From a checkpoint of a small class-conditioned image diffusion model.
Model: 10.3M parameters, arch uvit, norm layernorm, activation relu, moe expert_choice, num experts 64, patch size [4, 4], layers 16, width 128.
Data: trained on scattered letters and digits in many colours, 195000 training examples, 3.8 epochs.
Rows from block 3 of a small class-conditioned image diffusion model, named by matrix and row number. Rows with one number within an expert belong to one neuron, the router's apart. Each number is 500 + 40 x the weight over its row's rms, rounded and kept within 0 to 999. All counts start at 0. Numbers have three digits each.
After each expert's rows are labels from the 100 images, of 14976 (inputs lightly noised), where the router gives the expert most weight on average: "strongest on" is what is common among them. Only what is clearly more common there than usual is listed. The data: scattered letters and digits in many colours.
# router: router (model.blocks.3.mlp.router.weight, 64x128, trained with AdamW), inputs 0-63
# up: expert up (model.blocks.3.mlp.up, 64x64x128), inputs 0-63
# down: expert down (model.blocks.3.mlp.down, 64x128x64, transposed), outputs 0-63

# expert 11
router.11:434515530480520468476435545522442502495535490532447553414523480495516457553445496549479581574550466479558520437541516489482469408437446526468494480479432584502485515441491474584463496501455526
up.0:463553477511466473441509488505528479521480520468583458447484519505565509576464445470448490478480515467478520472524469519550449563489474540524469545463469524509530450500498518465488480490500568
down.0:462478569510478452497508429512509487516551547466538411546540449481494465469537546487514512475525477505514495523510504494520526441450542471411516430507448453466572442493573519444486536556454475
up.1:559522471473475481534567564464459496562495459508508558521524509482502489472529544557598518479421573526431443519544561511476454519472499534538503491568455520504494571493483525528565513479480458
down.1:461522508551492531441537538469472460505483569446505518456482508466494553465535581445481453528490460510517558548457487480478514493423491539514477517463529462473524497586457467414548501512504421
up.2:424503488476469484482474487404512470587461569480477504567424507426542519573512522477446550479570484500432509448486495488516547498449469557555469520519499515509541530433494569459531479550589506
down.2:527473465514529475483512452500475494463390393562561514504494443524497535517455505412587476525506504524600485499524526517495548518559477476409502480447554473433463509526542524523446455473577524
up.3:428479549551452459470517507525451504483505524575459597523494476476544485528535518410542496474440486559482525476539495497441531501487469525556554517494542534499454506473459469453553552508493476
down.3:507501471462544552604446510437521571529486499465534483470522480510427525501457494562414557498517493416519501509391535543553553518578507493460501488523451495492437498449493572554511495530515473
up.4:534510510503589526431565461509464460549473528457489506518519512505534456518526473482429469533502504481492521554472491477467523518502425436494497499508489467548466528587482555497478563480472454
down.4:487518530469408494562509522495552523523482488560536516456528494482532507518524487560563498498483528546472432458477478481553491569419543489518435528451541514432511505483545505458506406530486484
strongest on: teal; blue

# expert 41
router.41:428496477406541524494496481497474486551469511558495495539508460542548474547467549454502469555535539518540456529441538490494533481520436422485451515512448500548485565529448469469482464597459473
up.0:473566473484561535465470468517501569529467482489475440472502569507534506505517549541413486501511489511531542507520453495481533479473456469508533535533452538531520523500553436492450512497528494
down.0:455516552502454471521548512564481415519434534516526568550514488515525455486543459541465504438511509498447457546542450519512560518487561529479512514432572519511469521513462486546560410507480490
up.1:473586454436414536528509560555464504459520558479531450474462502525500507515542444515541513496515480475547522461501481508495498532448513506469460547565541478483602477527577484553447470543412593
down.1:509470521508521577437543533438505464545492481517486466518484500402469486522460537484511472493485464568455474524436480542547495506430499529493496461433537539556370537530436553476546423456532489
up.2:437467484475406552484476521478481457547453543480539441564516518529546510523539537457476453486529326523510501493488517480446511579491491467520490522509512500445498551585560457445497537553456505
down.2:526448459519553505467466461464550478486520470524536543464507507449556542546530476523460580497527414487478488528503456484522570429532516617513475471461495529493490461445418545533518508482508551
up.3:527514505535556510518523454486549476491535490465491584454497458497521468476520534492403476489460516419504505559480492512587486453521528518498451490541483566580482382580505510455471428522548463
down.3:458523448466456521474495508470530517552533563503487553570469505449490492374496519430522517518430426565467457466559529480407476422470487515487413485400518481499513529473519583456493564482526538
up.4:492393457455504523525511456504460482455484494497516430470466564500472489509491473469533537513397567522526420485557508498592454505504487497481504442541491465521506529478457544513506534502583540
down.4:460439534525488398523520455458467556529492459557518522543528502489530545521415469518448521497458566527441473512525470479556447487529448513483468537461498529501469505477526443510379464404503557
strongest on: blue; purple; black; the character S

# expert 30
router.30:529475511511527489527532496439492525543511510459518440537494494530449517447522443502508431488465528497395519514468511512442539560553555518530465532514563427510514466500500526421516525531532551
up.0:509465415454521504492466448515481507526542501561545515501541524471456481497522449458544439460484521491536460576495468465465504542495461409518456476513542496469458483492404505491616516461503499
down.0:481455525523551503492535502550509539537606561445407585440507495487503493438521542489490486542519507511511485457503574525484378531441534540479498534471485488455450503528479538492506513510448458
up.1:563457506507526510531417475469526531555520535515446473438570463554535519506498589564440530497519527486507452403478486478498510539534581481518485473503495503531570535431521518480463489559473431
down.1:488385497488548537510475551538501508513538511523558536563516501501472479438501459438469408412581522522519543574547553514449469499462465527554539496461532455436391504489448522526549442492513503
up.2:529527423529475488520508477552449511467502502544536469454502506575532532513495526452590485487525555509444465479501544504477513531479485419448431524443432527500500537587486409525471501511491550
down.2:514462507529476558502526503443450525523600553547455505496461543513549500447434466539551522489463551489458566462513466543480441440468599504473517551510511502498564461398483537430551538511470463
up.3:499532454468428512504533493553487493489629490470561497505533482585478520507511490504519484518508439455512514461516606518517471492446571453472498466462425442522446495474525517556508534448474501
down.3:457479518429473509460555502495524527484409576503530505540482523473524425477530557530433507511466508480477559488479485544554499514486500634490494505541507581498569493451469483475565500501469507
up.4:524535484551509519532554463520494545518513457453551563451550420450520537525500477561492509512500586418450505465479499510464498483514497606536393526520525477545497452504470545539476480479470477
down.4:542546525476473469386518527495532459472474556495410463522436521546390467467520587507495484517515523582580504514483509526468469482469503451467544492477541491459528532566511492419536554491476517
strongest on: pink; red; orange; white

# expert 1
router.1:425543526440510495482454540495469534532528550481523582498516470516538478471441519527477506498571589483523462555562473449503608510524498507529527475473457526471449470458441453458507483482425530
up.0:517493432418485539439471478442549525580446518489520432511502541446583476459500520446479510493590540434531502484482524535551486546548547506484519523512536469557551508529527579529541457527383561
down.0:551502553486448520496550465454527515441576471490510530485608497426481505511478575453519509517456474555480488533485451521510392493484517508443527498458542579509524450532486490459447471478500492
up.1:483500472539499493533506507508491390484516460473518508499480426468484513451489465469537478484511481462459546398522457518489536530506508572541478547518586502496547428440592500528505505553494465
down.1:474537533490535477547450469409434448519532545484524460490478532576589487429511450493449532510483513496520495603517506447481484538465469510553476509560551495485466478511469526410536430503479478
up.2:585381509433514492559488505436544496540495548505455449501549478463490546521467415461489466498435469463514478586454499512534489557494457462470548544506506454474490541505484534543496554452412498
down.2:470469473486532554466500417522456516510561469479544503542473466474488554440437515532460406500538460502499487435490547506500531487473479546553552458479439435548504483474533500484495479519497446
up.3:548488506469501511512552458509484474519529500477508437470497464507455504509527498507484490498458503593483437504523555528555494482433442537484498465412488560508503471523518466516610595439414524
down.3:542546505430462501554515531452481493508437526468465486561521492423487470540446445486524526517482523491473532481554548552533492470476480503488498458538545461515516534482490515491514508483411535
up.4:485430466533526614506540465484490489551454459524539480461371500474505514524506442501534525463407449493451496565502425529517489563528479551438468504512485522550493482557526486477448435527536480
down.4:509532497480487409446446514440522479438462545488491456558467496635519508489515550470521471539486525472570541488444511521526565458537515489529518490537513544484582452509465484510535482393545530
strongest on: green; brown; count: six; black

# expert 24
router.24:494523464489440557474542460533509523568510429509556475453549502500512506523485468537519565580550501511526484488493529472504502445493470511477438476522476530509545538596466431494411453547515501
up.0:544492466495511502538491519522496447442477519535451561516536543456554564496478512452463589458488463540502568414496520461498476463496499447541508496483467531562529533482499490471461523591489495
down.0:489449449462482461549528483488472501497493523556422552519467483569468472558481487453517506420524507466539483437459561471514476488479429487555490403478536503519556521488453487444569585549497563
up.1:463468653492517504476517523503462465611521492486495521481530449492550497500507511520470450514448506491442487542508537470488539395394520485444535467510509504493523512460445513517480550485464495
down.1:532523491527527477476488457524516508501522546509516516551540519437478427498564537519549519465528503538463509426552507474543441573477527448470470539488467523505444540493556548534484502439424507
up.2:533549431535544477547533531536493493483509505466486420533479540525463519504538491577563492498572554502477550485460464531482531505424445470509498509431491505498397507491480515535480544484574569
down.2:510558504453488493493493484501508483513393553549441481463445449510528447488475524492498569500510548429463407531469477520530521555536528548480448490479443542442593538483481476469526534545470519
up.3:530559516499474483480521576469551499492417517482485409507567469479555488505457530481482575495510466500466481503489481515484537490408539458511505556470435636412500476446516467542468501481528490
down.3:563532510561478471540529489521550484432469534499525499545462515467483465548457523494501517464498495446460474495500517519522576525616461498527464454510475480546496512525475510469497578528489529
up.4:393616423447484522465537510468514539532521513499487477563521543553499475460519539500487499465471487534542493529552471505449527491518529473502547498491463492451475529417525481501566495508496468
down.4:464540486478611535469533542433488440636560541494596481526499505486469527573464452513486526445508428596520485494466533508504535465505494520511467515478438537502523498516540475525520490527522488
strongest on: brown; black; purple; blue

# expert 44
router.44:502476495492559549435504464538458482576454528538483573573481545495489508509521479452475419555478521529484530519499523440533395450504423438473411478590582516484547509528464487448478463532464442
up.0:480538465548483534498461478511505546473479546483473491478492552506577448468543489498503457516335592474561562540599512508520472520573440471503495464491460499520500515539569476469470532497417534
down.0:551520483455461468481558475560533489536449503528442521532471519517554514490426568522523515543480482482496460450479518509546552493498557514446456525484490555491573448504465504430499483510511526
up.1:528539567482544494489447493527436521499505562507526557490475496485531511512520515495514450469638533507449500449496474503556450504542455506504434453521509478534473455626510519461509514493540519
down.1:513533444536458515543561458505503469468486469524464491491514474467510411437428559499494593529481485542495519488521510526472454473439519483511441493507475478580495484428487456505523490423444533
up.2:507547483380564527529526499543465511482451530495494478477477567513454489464505477481537488459489395522451479488552507484550497472465534491520516472524449481534512544509539489527510573482557495
down.2:412432524448504436569502527450472454513500437523573448546470465465523533522438456489434567491478480538495524527463512520522485486510456473452540542487473511523545469479472462533492453480491567
up.3:411520494467474497571481414538467501559424440521582526451508561526488442498507468461481460506455509527520526476536519537542484462525513563495537499482495511543556550569520482539517553465494485
down.3:497528481478522527436538516511475520469506496512441516496523520437560484460582550492420539533527480463497465525521527517506460524511513508481431498391509481495481486370438549542518489472507572
up.4:516508549472476499538525460513462478459567535436476508531499488462428521498513571498455511512516462520438517497517524496467485496470517459502466504512506509509458495484457519431514508463458428
down.4:450503468476438558514532466564509498514485511539495468467535462419544471507419494529465558439532423460546447481495517577488510485550473479534539486462472441536490424523412481517443569511461510
strongest on: purple; red; brown; black

# expert 45
router.45:510489500459493455499388515488482519506573537536486533473459513587466447477422526517518544449512528500576467470553543409500505464524471495527552478457449460538450471463479509510448435491456558
up.0:397487518496408449489455523521441466533512444450632471416466486522433462481493505483568476543471494509537503507569489498460480508509504490561497611517471443494436517482522453487551470522501536
down.0:500571464577467431445490534436506494519453485470502507486518604453515495517541490503540498608473538465489521438503544397476513556523460496481492518477501476458475477475540514430516513439481546
up.1:491620474601505448485479485573467465494505527497646498446504510542491498487521482466587470511479448505547546500525462505556471537520497497507470445487530484470430420534476504475489500455502504
down.1:570502539584453489457492484430485470481541544487561487495512495491504461419501507436493549519490526520517543512525412492453470554500466542529459509498553548430573474511506539526515516501478462
up.2:429523505504431568491458470465491469527442583521432512479543552507486534483546393482521525468498520562458456503475506452439544490516540490501446470510562524475530511437509554505525506508467540
down.2:531487481619473506497479505543543499492484476442544507452498495513574545522499565562526500461506498463513476489585399539531512462490446484491507533468434514504447477509476516482482480403518526
up.3:512487533509469454451582538540505542507490499478498465546558462572597442495488494488555470589485482484499522416453494533422515514525475456441576503503568437496483496472514494539474494519368528
down.3:457429498478519464433495487433479543481560507562463523480466396526491446456496463475490535531482449497562477386430519507528590487509475525560404493454452497564512483482465518506483499489524463
up.4:471442415525521532550485497509539468475512447505536499465487566520448501492513461495506540526468552478457515508508533471485513524560553521462530523426516484515497535498515482553529473528464503
down.4:510462481502475475529498533511449527548456597545484524490535486501501340534499516521526464406544407533524539460523482489522538474440454488481482496468461511444518595498484610499488539508480465
strongest on: blue; purple; black; count: six

# expert 6
router.6:514492419487487429542588497477521505510472526506562461461529479432565443469544497480513508455447534536462537519480509521524479543507505453482433501580521437433431456478514571454571485505457510
up.0:520487548558431513500540522474435503488515561474476522558548462511610532481523527475472489526494493495488501473513391492444504549484478489444474476539492480488462443494487530431489515498449464
down.0:488543492484431564468497494503582538570597462531469545461455480436534474510436526527557522529479494484527458530475530467508483487492508494505462486455435523488423505471487453526468529489505470
up.1:555550466490556566550456575461503507507523470478501474448556540504517476452512507552495478522592480457478503434532454523568521496604534450541483476534445506490560486484554496431447495510439540
down.1:463580521509496440487450487566416556428444504486504497533534535517443494509567463515494463484562525465523498459515511556436562454419485496523506597499572509493453435485469528525539508477541505
up.2:508455464476497541491532497434553470452485432550462432436562567491478517457564467536509472504433520478482493552446516542516580481508481589491479496461520523547446513474485493511517519516477450
down.2:512508482511507519522503485514472481470515533536466486570478478533494484450571503506555531407452466465499508453496489575551499502480553398503467428579515522441540474570535495455479458515482361
up.3:523483580506537556505493502525521527540470482528513535490441557495529519501485396507489472544406512428561493502564493517486485498525573570432485516539446506521521511436513528483494450483493472
down.3:450535521489483472561532479516530520551525530500425416514450494531503463444485583484480520433440477472496576499444451522532584494541463455559578496453530495473517488499476533505423544455525498
up.4:500531507514510498520583495532505533505494503437540550534533522502465513475542458474495537507482487472403574549440545499520529495517524474512469514456528480488477465594538548495451501512496431
down.4:524516475501510497478494519533509551424463409507484514454508467528476471502485572504512509466514498487527545460463467514501450509453505583533504444480441552471520471534529450467503527543511477
strongest on: purple; blue; black